From a checkpoint of a small audio frame classifier: norm batchnorm.
Rows from block 5, named by matrix and row number. Each number is 50 + 12 x the weight over its row's rms, rounded and kept within 0 to 99. All counts start at 0.
# convs0: expand pointwise conv (model.blocks.5.convs.0.weight, 768x192x1), inputs 128-191
convs0.459:39 46 75 45 72 71 61 47 45 40 67 70 33 66 30 62 46 42 57 51 45 49 78 50 60 38 30 67 43 45 60 69 56 72 66 37 46 48 65 28 70 54 46 25 60 45 57 46 41 60 57 44 52 62 43 75 45 54 50 52 51 38 50 59
convs0.460:51 32 59 36 43 29 36 47 45 65 40 36 57 57 51 56 62 71 20 56 53 50 37 52 57 60 51 56 36 45 59 53 45 42 36 59 46 48 60 48 61 41 54 75 70 38 36 40 54 48 44 50 36 42 30 52 66 61 44 66 47 36 44 51
convs0.461:50 30 59 61 53 59 54 51 57 38 50 19 45 48 75 60 60 52 45 64 38 54 40 79 70 66 61 78 49 44 77 54 36 54 54 48 56 52 47 54 44 46 68 54 79 52 40 73 65 55 59 53 57 56 41 50 54 42 50 38 51 28 66 46
convs0.462:68 54 68 50 30 68 38 40 39 63 64 59 37 58 42 39 70 65 45 56 49 49 44 50 40 38 51 25 36 50 48 48 52 43 45 63 71 60 57 64 38 48 46 44 43 48 42 68 49 42 67 50 58 46 72 68 60 54 40 48 55 58 43 54
convs0.463:51 31 37 55 53 58 42 59 67 75 60 35 44 41 33 54 59 48 40 40 57 55 35 56 48 40 37 47 45 52 55 73 45 55 27 67 45 64 41 75 55 49 62 47 56 48 48 48 51 73 57 32 43 63 36 52 61 37 43 39 41 73 56 73
convs0.464:57 49 33 53 55 70 43 47 64 63 49 49 42 45 57 69 67 47 37 54 46 74 35 66 45 43 42 77 66 60 39 56 41 47 59 63 58 58 53 43 62 51 62 39 64 49 64 52 35 51 61 59 50 48 43 38 40 64 55 51 33 66 56 49
convs0.465:39 49 56 44 47 42 50 40 69 46 45 45 45 50 49 38 33 67 51 43 44 49 80 41 45 62 54 63 26 42 50 49 54 36 45 51 50 69 68 40 59 54 42 49 53 51 39 18 36 87 31 29 42 53 30 54 59 52 76 56 56 57 26 40
convs0.466:46 72 36 47 42 38 60 48 66 61 44 40 40 50 78 30 46 67 54 46 50 50 57 28 40 46 80 50 55 35 45 55 82 39 56 44 25 36 35 46 37 57 53 60 64 38 56 46 41 63 47 53 56 28 67 31 64 70 56 46 32 48 56 54
convs0.467:52 56 22 70 30 55 60 82 57 40 49 46 59 45 34 43 28 39 40 65 42 55 50 28 54 53 43 58 40 41 47 53 33 48 66 45 47 67 70 40 62 34 51 49 75 50 50 31 58 72 36 51 65 53 49 65 51 38 34 47 33 57 49 45
convs0.468:44 40 73 50 62 41 49 71 46 36 44 54 47 67 36 50 41 50 48 52 72 37 27 65 55 40 64 42 53 35 61 53 57 58 42 55 35 57 52 47 59 61 46 54 26 56 56 53 62 30 44 66 22 33 57 65 47 25 67 67 74 54 45 36
convs0.469:65 44 53 66 57 64 71 49 61 70 56 38 61 36 64 36 61 73 43 19 63 35 48 33 52 45 43 58 67 52 48 55 43 61 63 50 50 46 56 54 50 61 47 37 41 39 54 40 60 54 41 31 30 45 53 61 74 43 52 71 38 70 42 66
convs0.470:43 56 65 71 38 66 38 36 53 54 50 47 33 49 50 54 60 36 58 31 65 50 38 46 19 70 54 53 41 35 53 46 56 49 54 78 74 52 50 76 56 39 33 37 61 59 46 44 69 42 42 58 58 37 76 46 33 62 85 41 52 39 49 46
convs0.471:46 39 46 75 34 41 50 48 36 69 56 38 46 60 55 59 32 53 35 52 49 34 41 41 33 57 40 50 45 47 40 54 47 39 61 41 56 53 70 38 37 52 63 35 48 41 36 33 40 42 66 75 32 69 24 57 50 47 41 54 42 25 55 37
convs0.472:51 52 54 40 61 44 60 45 47 67 42 49 46 27 50 55 54 51 43 46 47 58 60 49 53 55 32 69 51 44 62 58 38 42 61 63 60 40 58 57 60 54 43 58 43 46 48 71 56 56 44 46 42 46 48 61 55 61 38 35 62 50 56 61
convs0.473:64 67 49 73 69 49 36 44 43 30 52 54 73 65 64 44 26 48 49 48 48 62 53 51 54 52 63 66 33 57 41 44 16 53 56 41 59 50 44 60 41 60 37 37 45 61 49 50 56 37 56 61 51 67 48 40 42 45 36 45 57 46 21 88
convs0.474:45 40 56 67 52 50 45 22 54 51 53 73 75 50 72 36 65 48 73 30 61 34 36 56 47 57 37 65 61 39 57 49 41 59 43 53 52 59 54 40 48 60 14 80 36 42 24 42 50 52 63 61 52 76 28 49 49 51 56 39 51 61 53 44
convs0.475:50 73 69 55 66 75 49 34 57 42 51 45 86 41 45 40 39 70 48 47 46 56 37 60 55 49 44 23 44 65 58 77 57 38 38 67 70 53 38 62 49 53 56 54 42 28 68 34 40 49 52 42 49 47 50 52 66 63 48 77 43 41 40 32
convs0.476:46 34 52 72 27 64 35 37 46 39 36 34 58 52 50 44 23 54 74 42 40 38 40 56 27 54 57 59 56 38 60 34 27 40 64 75 63 47 68 50 41 54 46 46 70 63 40 40 56 38 45 47 72 42 48 52 50 52 40 38 61 52 81 59
convs0.477:60 40 20 38 50 41 36 66 44 45 42 23 59 16 49 24 34 41 66 47 58 69 58 66 55 51 54 36 36 48 59 44 42 46 56 41 56 58 33 30 44 43 62 50 72 38 63 47 47 44 41 48 46 58 47 48 55 31 59 42 66 44 63 49
convs0.478:45 53 66 49 44 61 80 47 46 60 39 43 35 59 46 62 48 53 51 55 24 64 36 58 45 50 46 58 64 39 49 59 54 63 44 60 49 44 40 41 72 18 46 54 58 59 50 51 60 31 59 37 32 54 39 35 37 52 50 46 44 58 31 37
convs0.479:30 29 65 39 63 47 67 70 53 45 72 54 55 59 55 45 43 54 42 58 62 54 61 51 73 32 54 58 40 52 49 43 67 45 40 31 62 40 52 43 59 48 80 33 54 52 57 61 43 42 41 58 71 68 49 63 58 33 66 42 68 56 60 70
convs0.480:35 29 34 62 27 36 54 35 61 63 51 48 45 27 38 47 41 32 51 32 28 37 76 67 46 16 50 62 44 64 34 26 55 57 39 56 49 35 46 56 50 45 32 62 48 65 49 68 72 32 35 52 56 45 27 38 41 62 38 54 56 43 48 51
convs0.481:32 47 51 36 43 34 66 61 51 56 39 53 57 64 55 53 41 27 37 54 41 52 52 27 58 48 46 39 59 61 60 67 68 74 42 36 64 56 59 20 59 34 41 44 46 55 28 37 45 42 29 47 68 47 27 53 44 58 24 28 59 29 54 30
convs0.482:59 36 65 82 54 63 56 62 53 48 64 67 42 42 50 54 50 22 39 48 30 43 62 34 41 29 64 51 53 80 29 33 54 47 53 77 63 38 20 46 42 64 50 41 42 42 45 66 50 46 55 43 50 27 54 35 45 51 57 45 55 39 41 75
convs0.483:39 55 56 42 45 52 39 66 35 48 59 41 34 74 70 64 45 31 68 57 35 44 41 74 40 67 66 62 47 67 54 72 48 66 35 48 62 58 38 42 47 34 24 64 53 53 59 45 48 54 56 41 81 37 51 39 47 37 47 40 51 43 55 81
convs0.484:60 36 51 72 52 45 55 48 62 60 52 82 55 63 27 50 36 35 35 40 64 43 28 46 39 43 36 52 35 74 58 48 40 56 47 50 46 38 63 50 50 53 51 68 48 56 71 44 51 67 60 61 62 49 42 28 47 41 62 27 50 34 76 62
convs0.485:35 71 62 50 55 54 24 43 71 42 32 40 33 39 47 59 62 71 58 57 38 53 42 36 52 74 48 38 52 50 34 53 42 49 52 60 43 29 35 53 59 47 46 37 55 51 23 42 54 39 44 31 69 39 45 69 47 27 52 40 53 49 40 37
convs0.486:47 50 41 52 87 38 50 48 40 39 46 44 72 52 46 73 48 60 56 56 34 37 28 20 67 38 33 80 52 50 62 52 59 36 51 37 55 54 48 49 51 48 39 58 68 49 61 48 61 54 28 53 61 54 33 51 52 58 21 27 24 31 52 47
convs0.487:35 38 41 54 47 46 33 36 30 53 46 46 57 57 62 68 46 91 65 62 38 57 40 49 52 57 66 50 51 42 27 41 54 64 41 80 33 59 49 54 47 43 51 53 33 43 36 57 45 50 49 37 57 63 52 42 21 59 41 58 47 51 37 54
convs0.488:55 43 45 52 63 56 51 51 48 47 53 37 40 54 53 43 59 48 76 59 44 44 42 43 43 55 54 53 36 77 49 59 53 27 69 42 63 25 49 63 43 39 65 55 60 42 48 44 38 53 51 68 49 49 54 50 48 60 63 67 28 42 79 47
convs0.489:56 41 42 65 47 62 71 54 51 42 58 43 51 49 56 35 58 76 68 41 66 41 47 56 63 42 54 59 32 25 40 79 60 30 47 35 33 22 59 57 34 27 49 70 59 45 41 41 75 49 68 88 61 43 60 39 59 61 29 61 49 49 57 57
convs0.490:53 56 47 19 43 35 53 50 46 42 51 64 56 67 57 51 56 49 52 41 44 69 38 36 59 57 59 38 41 69 69 60 77 40 37 68 50 36 46 45 69 44 52 66 55 34 51 51 34 50 69 42 31 81 67 38 55 39 51 64 57 30 40 63
convs0.491:59 43 51 59 65 69 57 36 59 50 37 35 64 61 52 47 45 46 71 65 69 46 23 61 44 62 61 80 44 28 28 58 67 67 61 47 41 62 51 61 29 65 57 36 24 32 53 61 57 50 49 48 47 52 41 50 43 44 42 47 42 50 33 56
convs0.492:58 78 43 54 60 61 46 45 43 48 52 51 45 51 32 57 47 40 47 54 61 64 52 41 54 65 26 62 48 63 43 44 46 52 65 64 58 50 57 53 57 32 50 72 53 34 53 52 52 63 48 36 21 35 45 46 61 67 48 51 28 46 62 79
convs0.493:40 49 53 47 60 41 48 45 55 45 28 50 48 56 60 53 53 51 23 61 37 47 30 47 67 33 41 25 55 46 35 61 60 57 52 56 84 63 28 39 41 41 49 53 55 82 41 56 51 41 56 50 47 48 61 67 43 42 66 43 32 49 37 29
convs0.494:65 62 53 33 37 54 59 47 50 36 63 61 50 53 51 64 61 55 44 55 61 42 32 32 61 63 64 39 64 60 46 65 45 73 28 51 47 62 70 47 50 66 49 54 28 36 33 38 54 47 61 23 65 71 54 37 72 58 53 42 45 26 44 35
convs0.495:55 56 35 43 68 57 47 65 56 57 42 68 46 37 43 43 46 36 61 61 51 62 47 44 45 58 42 58 46 44 56 41 61 60 38 58 61 52 41 49 49 51 68 48 49 30 50 67 48 44 70 30 56 41 77 74 50 68 64 36 54 50 38 61
convs0.496:63 75 51 67 47 46 18 48 61 56 46 58 68 48 74 39 58 45 52 32 71 63 51 48 31 51 42 34 46 57 23 42 50 38 60 37 61 25 40 52 38 54 49 40 43 73 68 48 47 52 41 40 58 38 60 39 42 44 52 56 54 55 44 61
convs0.497:61 60 60 49 59 54 43 42 42 27 67 31 88 44 34 47 46 32 33 56 66 49 60 65 55 71 56 69 60 31 25 52 63 33 60 44 59 48 35 64 50 67 44 38 37 54 43 56 69 54 42 66 48 40 38 52 66 40 45 53 65 65 53 49
convs0.498:74 49 57 42 64 50 69 42 25 54 42 59 46 41 48 45 61 37 48 45 44 26 60 55 44 46 47 54 57 66 64 63 46 27 45 26 59 20 81 42 46 54 37 46 57 49 41 46 46 53 54 46 46 53 52 34 59 36 68 55 63 33 36 57
convs0.499:38 57 60 47 53 43 57 51 48 40 55 64 54 28 55 49 74 55 42 38 47 48 39 65 66 42 61 71 67 35 63 47 53 46 58 54 46 48 65 64 52 51 42 78 39 50 44 45 74 56 35 47 47 34 46 50 37 57 46 36 42 51 33 45
convs0.500:55 52 64 58 53 45 51 55 37 50 49 58 27 67 57 48 48 35 73 43 52 46 47 65 78 37 32 67 54 58 55 67 38 41 50 52 57 46 40 46 66 42 37 44 77 49 68 35 65 58 54 37 47 53 57 51 53 48 35 40 52 45 60 46
convs0.501:50 54 69 47 37 57 70 46 51 48 46 37 49 59 55 38 46 46 27 42 25 52 66 61 54 52 61 35 48 36 48 44 43 65 50 44 53 73 57 43 31 52 38 63 47 43 63 37 62 50 39 37 32 65 25 60 57 50 44 57 54 85 27 43
convs0.502:53 66 36 47 47 49 48 52 58 36 29 63 75 44 42 62 48 53 56 46 58 39 34 26 63 52 59 27 67 67 39 51 46 64 44 39 47 41 33 78 37 48 59 54 94 62 50 41 39 52 39 50 53 52 55 67 46 46 39 44 49 27 42 56
convs0.503:74 28 47 62 42 49 67 47 40 47 55 41 47 42 57 37 32 32 30 44 53 35 80 54 64 53 29 58 61 49 60 44 61 48 26 36 72 47 50 46 67 52 45 53 46 34 54 50 48 58 52 49 41 46 41 62 43 59 61 77 37 58 59 78
convs0.504:50 57 44 58 62 51 52 38 36 34 74 32 60 53 50 48 43 35 67 37 33 51 49 58 32 53 38 66 61 70 52 47 55 58 51 60 33 50 52 31 40 36 49 51 54 56 40 46 64 52 37 72 35 55 43 18 46 59 18 56 72 53 46 39
convs0.505:38 39 57 43 45 40 56 83 29 63 39 38 49 51 46 59 21 46 34 64 51 35 58 35 44 47 17 41 32 43 48 50 46 33 69 59 65 44 61 59 44 58 61 58 62 47 65 51 56 49 35 40 47 49 52 30 62 43 43 64 64 30 53 41
convs0.506:45 68 52 53 47 58 49 55 34 32 32 54 66 30 54 47 48 46 50 66 57 53 41 59 29 58 50 69 44 77 44 33 42 49 46 67 43 43 52 67 48 54 42 60 68 55 62 39 45 60 31 55 41 57 53 50 31 57 56 44 47 52 70 55
convs0.507:52 22 37 68 35 67 50 41 60 48 54 75 57 37 45 52 67 56 60 59 45 51 38 52 37 40 69 86 49 34 58 67 37 57 51 44 74 43 57 49 46 52 28 50 38 49 54 47 57 47 51 63 47 45 44 34 44 40 65 50 58 48 46 53
convs0.508:73 58 53 52 53 50 62 74 63 29 82 47 66 58 55 44 49 34 42 70 35 40 35 38 39 40 47 49 49 44 55 65 39 64 46 58 38 64 50 53 62 65 50 47 49 43 63 64 57 39 65 49 55 67 61 68 52 50 61 35 32 46 44 51
convs0.509:64 50 67 53 62 63 45 55 57 25 56 21 32 54 59 39 65 46 53 59 46 45 59 48 59 68 69 55 49 43 51 39 64 47 36 48 42 54 43 47 31 31 52 37 47 25 48 67 31 71 54 28 26 60 34 43 58 49 44 46 46 14 42 43
convs0.510:39 65 47 31 34 43 58 64 48 55 75 54 55 61 59 49 57 61 45 28 56 55 55 52 70 46 43 25 33 51 32 52 46 48 48 65 58 58 59 54 60 31 16 33 53 44 52 43 55 51 41 25 64 19 68 46 56 54 48 58 49 48 55 53
convs0.511:55 48 58 38 49 84 44 38 58 58 22 55 55 31 68 43 48 46 53 41 67 46 43 61 46 34 40 38 50 65 65 52 46 60 52 48 62 43 34 37 62 47 74 50 37 45 51 31 42 54 29 29 48 43 52 59 66 50 56 43 35 55 41 42
convs0.512:41 41 47 53 48 65 56 62 52 50 59 29 50 46 50 28 45 43 43 44 53 31 37 58 43 46 35 45 30 53 57 39 34 61 39 44 48 48 38 53 49 77 58 53 46 33 53 25 44 58 43 59 41 62 30 78 61 38 71 49 57 64 57 06
convs0.513:43 59 46 36 61 49 79 45 49 62 67 80 63 29 45 59 53 55 50 69 42 44 45 59 64 69 48 40 56 42 55 64 50 47 33 57 43 41 46 68 31 34 31 48 33 74 50 56 63 66 51 52 49 30 54 56 35 69 53 68 39 54 54 34
convs0.514:43 74 57 55 53 50 55 37 51 56 47 43 58 51 57 41 68 67 52 41 52 56 52 42 51 41 23 59 53 58 43 38 37 33 41 78 48 39 58 51 57 52 71 78 52 62 40 65 42 51 43 56 58 29 46 46 76 67 42 53 42 29 47 72
convs0.515:55 25 55 52 74 51 40 59 61 39 65 50 33 41 62 62 72 53 55 40 43 47 40 82 37 40 48 32 66 38 32 51 36 38 38 51 53 59 60 41 54 48 57 69 57 52 49 37 39 55 36 61 50 49 56 71 47 48 63 46 37 42 41 64
convs0.516:43 35 51 39 28 45 37 59 49 46 55 50 56 52 52 37 69 39 70 49 53 32 38 39 67 47 43 57 45 45 51 50 60 44 55 44 44 36 41 69 41 55 60 55 33 59 68 45 44 52 48 38 60 24 63 47 54 71 43 36 81 68 49 47
convs0.517:60 56 53 27 31 59 37 68 33 62 47 42 38 43 52 29 20 50 46 42 36 51 67 51 47 63 58 67 73 58 54 48 62 60 58 32 54 54 34 65 50 81 46 64 44 30 62 82 43 44 64 64 46 67 47 45 48 30 44 50 55 49 51 60
convs0.518:47 54 33 45 42 50 53 65 55 38 54 61 66 60 55 38 53 41 59 40 68 57 37 58 63 66 61 53 34 59 62 44 50 64 41 58 77 47 43 62 40 33 55 46 62 68 74 45 48 56 51 57 62 51 35 42 44 51 49 50 68 55 58 38
convs0.519:45 44 25 57 66 50 47 79 61 70 45 46 33 48 42 24 44 72 67 52 43 51 29 36 46 21 55 42 52 37 55 36 62 50 64 47 46 39 54 60 61 60 47 46 44 55 44 35 45 58 60 46 60 61 34 71 58 55 61 20 32 54 37 54
convs0.520:44 47 50 52 74 38 43 59 28 24 45 45 54 52 39 63 64 57 69 52 27 72 38 28 62 42 41 24 68 44 44 45 65 57 59 66 64 51 50 46 42 56 34 59 31 61 35 75 51 41 71 64 37 58 55 54 34 48 41 66 15 55 51 48
convs0.521:51 44 52 36 39 60 52 45 39 43 46 65 68 43 51 61 19 32 45 54 48 46 42 53 48 48 46 42 44 43 33 54 26 38 57 40 69 40 56 33 63 41 52 50 80 49 50 29 39 52 49 40 32 69 43 61 42 36 49 85 44 53 28 59
convs0.522:32 67 46 58 79 48 37 56 52 66 59 43 44 57 63 50 67 52 62 51 59 79 43 46 30 40 47 40 42 51 60 48 45 37 34 48 50 51 25 55 44 30 52 52 70 42 48 26 55 42 40 47 30 55 44 78 38 39 29 54 36 36 36 59
convs0.523:53 59 49 57 39 60 38 48 62 41 43 49 76 52 45 44 52 47 48 52 43 39 41 45 68 26 58 34 52 45 71 54 52 44 57 41 52 59 49 44 81 57 36 47 39 56 48 47 39 42 55 48 43 58 46 39 55 59 62 56 36 37 43 36
convs0.524:33 46 56 67 44 48 52 55 58 38 36 62 61 48 64 56 37 49 27 61 44 54 48 55 20 57 57 40 24 47 55 66 59 55 53 41 64 36 45 56 53 47 46 39 34 41 53 39 46 46 45 53 58 28 52 68 59 30 35 39 55 54 67 51
convs0.525:48 53 54 46 59 42 40 55 43 50 63 48 43 69 46 52 61 52 51 58 60 58 41 35 67 57 34 42 67 42 42 46 60 52 65 50 47 41 50 48 41 23 48 53 20 47 60 37 48 53 46 51 74 65 54 62 29 63 61 51 26 53 56 55
convs0.526:47 73 53 41 67 63 49 45 58 52 60 40 38 44 40 61 44 41 58 46 29 53 64 59 57 50 34 49 64 45 50 73 37 61 25 34 49 55 44 54 41 58 47 47 68 63 38 56 32 63 43 56 64 53 34 59 61 80 41 44 51 43 66 29
convs0.527:46 44 56 52 57 63 55 39 62 51 52 41 53 49 49 68 58 25 39 56 54 54 46 53 53 48 41 49 32 45 44 56 40 66 40 54 31 59 47 54 50 76 60 61 51 41 56 49 47 63 54 56 42 61 51 60 45 34 63 54 68 65 37 36
convs0.528:61 45 26 53 46 62 58 42 52 42 65 60 67 49 47 47 43 55 51 55 42 48 49 50 40 34 68 67 57 47 46 68 68 36 65 48 57 66 19 34 40 33 62 53 38 52 42 55 50 60 37 38 43 66 57 58 46 47 48 19 45 50 57 49
convs0.529:48 59 40 41 61 38 42 81 64 59 64 78 58 49 61 64 46 37 75 52 42 58 49 62 47 50 37 43 56 73 54 58 64 52 50 36 42 43 54 68 38 36 51 46 54 45 20 42 62 50 47 43 49 50 41 46 41 36 55 56 37 55 46 62
convs0.530:29 69 72 37 30 63 52 64 37 55 53 67 52 49 47 59 54 61 64 46 43 25 56 84 59 46 49 63 54 55 24 39 52 68 62 49 57 52 53 60 60 73 68 39 33 55 54 59 52 50 55 37 46 50 51 22 53 71 32 51 49 65 62 44
convs0.531:45 51 49 57 65 47 55 56 51 47 65 48 64 44 42 37 54 54 62 54 58 43 50 52 41 39 84 69 52 46 64 41 28 35 38 39 37 46 39 47 39 54 56 36 42 43 63 63 53 41 43 48 48 79 61 56 64 38 47 64 47 58 56 22
convs0.532:79 57 34 43 75 53 46 71 37 69 65 45 45 20 46 47 48 47 52 73 66 36 36 59 49 53 74 45 60 52 61 62 35 48 33 65 51 24 49 52 49 57 40 61 54 56 38 32 56 76 60 48 40 39 61 48 47 53 48 63 56 66 54 32
convs0.533:43 56 64 46 34 54 35 33 58 17 44 32 35 35 34 49 57 38 49 56 49 41 43 53 55 53 47 59 39 43 31 56 30 59 64 42 46 52 32 45 51 50 46 48 56 61 60 62 51 66 47 45 33 27 77 52 69 72 36 32 50 56 47 40
convs0.534:49 63 54 62 30 60 66 65 40 45 65 61 28 66 53 55 60 39 59 56 59 51 37 47 53 53 24 44 28 29 61 65 37 42 62 67 30 41 42 56 63 49 43 58 40 38 44 60 66 62 42 46 36 25 32 32 59 44 50 32 51 48 48 29
convs0.535:55 48 64 46 45 75 62 55 49 30 41 64 49 63 51 46 50 51 38 61 29 40 30 45 54 43 75 48 51 40 62 29 51 52 59 60 55 23 44 52 29 51 68 37 47 38 50 39 61 47 51 48 50 62 47 54 52 30 32 46 45 61 59 53
convs0.536:61 35 54 53 57 34 60 54 39 39 56 68 62 41 52 49 54 78 43 66 56 44 69 53 54 59 64 42 49 47 55 66 36 64 37 61 43 69 56 31 53 49 77 62 33 55 54 47 37 47 50 51 64 54 37 68 56 43 57 47 30 47 57 49
convs0.537:48 56 59 38 57 43 52 62 36 26 43 62 49 47 51 40 36 56 48 61 64 50 57 67 41 70 64 50 36 58 53 42 39 49 60 50 44 58 60 67 52 28 48 48 47 84 76 51 51 56 51 65 50 28 23 36 57 63 42 54 62 62 48 41
convs0.538:53 39 47 43 33 38 45 68 52 43 54 30 35 33 44 37 45 54 53 24 62 60 64 37 29 51 37 37 54 48 58 39 61 56 26 55 51 64 68 63 31 49 45 59 64 71 70 45 69 63 57 38 50 70 58 47 64 44 56 56 57 47 21 47
convs0.539:47 45 57 69 37 88 33 40 57 49 47 37 54 33 44 56 68 28 44 39 45 42 45 48 34 41 73 45 62 68 47 43 39 37 58 74 73 60 73 62 38 63 55 56 59 45 59 54 41 48 54 53 54 37 59 33 60 51 50 44 42 39 38 46
convs0.540:41 52 55 71 50 64 42 37 75 48 50 71 61 56 53 45 67 60 66 48 68 56 56 47 41 75 44 59 66 33 46 52 48 43 42 60 34 43 41 59 54 43 42 50 49 64 48 67 41 42 48 44 39 39 48 23 62 61 40 60 28 52 50 44
convs0.541:66 37 46 31 42 63 57 44 51 56 48 53 53 65 54 56 26 39 59 65 41 66 49 41 43 67 48 64 47 37 51 87 35 47 53 36 35 40 50 55 43 57 36 36 65 53 57 47 56 26 60 55 79 63 20 39 63 51 57 71 26 41 60 59
convs0.542:59 46 44 53 37 80 53 63 45 46 41 62 48 38 40 63 44 59 52 43 48 39 60 48 40 51 56 27 40 36 49 35 38 44 22 40 52 35 38 46 61 60 62 63 66 66 48 46 39 34 59 59 41 42 48 18 58 59 49 54 57 62 73 42
convs0.543:42 59 53 56 50 44 56 43 49 39 50 50 50 39 44 60 47 50 60 53 46 61 37 36 60 56 52 51 54 84 52 47 69 43 41 38 46 50 45 58 47 51 49 29 57 49 49 50 59 35 60 51 38 54 76 30 48 58 79 36 53 58 83 56
convs0.544:58 60 36 35 56 43 27 43 78 45 58 43 38 44 41 51 35 26 64 32 44 41 50 40 42 42 70 44 45 49 47 49 63 45 43 54 69 47 77 33 53 52 33 58 66 43 52 44 47 46 36 38 40 59 50 47 47 47 61 41 72 63 59 37
convs0.545:46 42 35 42 39 81 60 47 42 46 59 39 57 38 52 55 45 57 62 50 48 70 45 38 62 45 62 43 39 32 33 74 53 60 71 60 37 54 60 58 64 29 43 57 48 66 69 34 40 43 65 61 58 58 59 48 44 58 66 44 31 47 55 46
convs0.546:45 62 61 60 70 39 59 53 43 35 46 58 52 55 52 33 62 43 44 41 66 52 58 54 56 69 59 49 37 41 79 47 46 33 62 57 56 61 47 79 61 30 41 55 53 62 52 39 84 71 48 52 28 55 44 54 37 36 30 29 45 35 64 75
convs0.547:42 58 56 55 41 43 48 55 55 53 56 48 63 39 57 50 53 39 57 21 30 55 37 51 45 51 44 53 41 64 33 59 59 48 54 55 40 38 46 61 61 71 65 45 12 41 52 65 61 65 39 43 66 50 52 49 57 51 34 44 68 66 33 58
convs0.548:46 41 60 54 36 39 52 45 31 30 61 46 49 60 59 37 40 44 60 31 35 43 64 39 56 61 50 28 45 60 52 56 73 50 46 44 48 56 40 63 53 56 51 43 56 60 61 44 33 40 48 36 63 53 32 64 41 57 38 46 59 44 71 86
convs0.549:45 32 69 43 37 43 41 41 68 64 65 52 50 51 59 40 59 49 56 47 57 35 47 54 72 29 35 87 58 41 37 32 69 47 35 73 38 53 41 44 36 44 46 58 50 80 46 68 49 50 42 30 61 60 67 69 39 50 76 33 37 44 48 57
convs0.550:50 64 21 44 48 17 46 60 57 50 43 43 45 46 59 55 53 64 64 61 46 45 60 39 48 47 44 42 41 54 69 46 74 33 43 51 58 56 33 59 40 37 37 50 22 20 58 40 36 36 75 39 36 46 62 63 50 51 51 37 49 69 49 42
convs0.551:33 50 63 56 46 54 63 72 56 78 61 41 39 30 34 81 43 61 57 42 45 29 53 41 50 63 38 48 55 43 74 37 47 46 42 56 51 69 57 62 50 52 41 64 43 62 48 63 54 37 39 50 42 58 27 43 54 45 58 28 43 49 56 44
convs0.552:30 55 37 36 57 68 53 45 63 63 58 25 65 55 46 66 71 40 52 75 34 53 61 33 56 47 43 84 43 48 52 68 64 49 49 48 58 51 54 54 25 34 36 59 66 32 39 37 69 46 38 44 40 45 53 41 54 65 40 51 53 39 47 61
convs0.553:49 30 63 34 51 56 42 48 51 44 55 50 51 24 32 41 45 37 46 37 77 55 44 57 57 57 34 42 62 20 28 72 49 37 57 65 60 47 48 81 52 52 49 51 62 62 40 48 46 49 50 59 44 60 45 62 49 52 48 51 61 34 53 52
convs0.554:63 29 60 39 49 53 40 35 46 64 47 65 52 35 57 65 63 53 49 51 70 39 57 48 70 53 62 42 71 32 60 64 56 71 62 45 56 40 41 70 47 47 50 45 33 56 40 74 51 46 70 63 59 44 56 32 58 39 49 47 62 63 53 40
convs0.555:31 40 51 34 42 61 68 44 50 56 53 37 45 53 34 39 46 52 66 34 45 32 34 44 64 48 33 44 65 35 34 54 62 58 44 40 43 43 60 47 73 41 56 51 61 36 56 31 52 50 51 70 62 42 57 49 53 67 48 62 17 39 41 59
convs0.556:62 60 55 36 71 81 49 55 44 69 54 39 39 45 57 39 61 36 57 73 61 44 66 48 59 58 41 59 48 51 41 55 62 63 64 58 41 62 83 65 39 54 22 67 45 48 35 68 65 67 51 38 62 65 45 39 55 58 42 49 56 61 53 46
convs0.557:48 55 46 74 53 69 57 56 52 54 63 48 48 38 62 59 56 77 54 32 54 57 52 56 46 42 43 44 41 66 52 51 37 52 54 46 64 45 64 48 46 37 55 52 74 54 53 65 45 50 32 58 37 58 54 54 51 54 51 41 58 42 51 58
convs0.558:29 71 48 54 53 58 48 33 48 25 66 21 44 62 45 57 48 55 72 50 41 44 63 66 56 46 45 54 48 49 39 62 64 44 62 31 33 63 47 55 67 52 39 30 59 79 59 37 41 30 31 52 54 39 62 43 78 58 22 54 46 53 52 42
convs0.559:55 35 57 44 58 56 70 59 22 51 44 89 41 65 38 63 76 53 29 60 42 42 51 59 57 47 47 73 61 76 42 55 31 47 41 58 39 47 54 54 42 49 35 53 55 46 49 34 40 67 55 72 44 68 57 49 36 56 39 65 63 66 49 45
convs0.560:48 60 57 44 52 47 67 52 46 49 37 48 37 58 60 64 43 49 34 42 52 55 49 40 66 37 60 32 57 45 48 64 44 23 48 66 46 51 43 50 52 70 62 24 36 61 67 53 51 34 52 39 35 55 78 46 42 65 41 32 59 57 52 23
convs0.561:54 49 60 55 44 51 54 57 62 45 57 48 40 64 57 58 43 54 55 53 23 37 57 58 50 85 41 54 37 21 53 42 50 54 25 46 52 37 58 49 38 61 43 50 68 26 60 57 53 59 49 53 58 53 39 44 51 76 47 39 31 37 53 56
convs0.562:60 66 58 62 58 48 45 62 58 58 77 52 45 35 40 48 70 70 36 60 70 72 37 57 33 38 63 33 62 51 52 64 63 61 41 52 52 53 55 51 44 26 49 36 40 70 77 75 59 59 49 54 43 28 61 49 56 72 47 39 45 43 69 59
convs0.563:37 51 43 81 50 47 77 73 52 50 41 51 52 20 66 60 57 54 58 63 54 54 48 68 29 58 59 60 44 46 44 58 44 36 59 34 47 49 45 62 60 36 40 44 54 61 35 33 28 71 30 23 48 45 62 61 37 61 60 64 76 42 33 52
convs0.564:60 42 54 66 74 65 27 47 62 59 35 33 44 51 34 43 53 46 56 48 51 33 72 48 61 28 40 58 77 51 26 60 52 56 48 45 49 50 34 49 55 49 30 72 55 47 61 61 38 52 57 62 66 60 35 34 44 49 71 66 43 62 61 40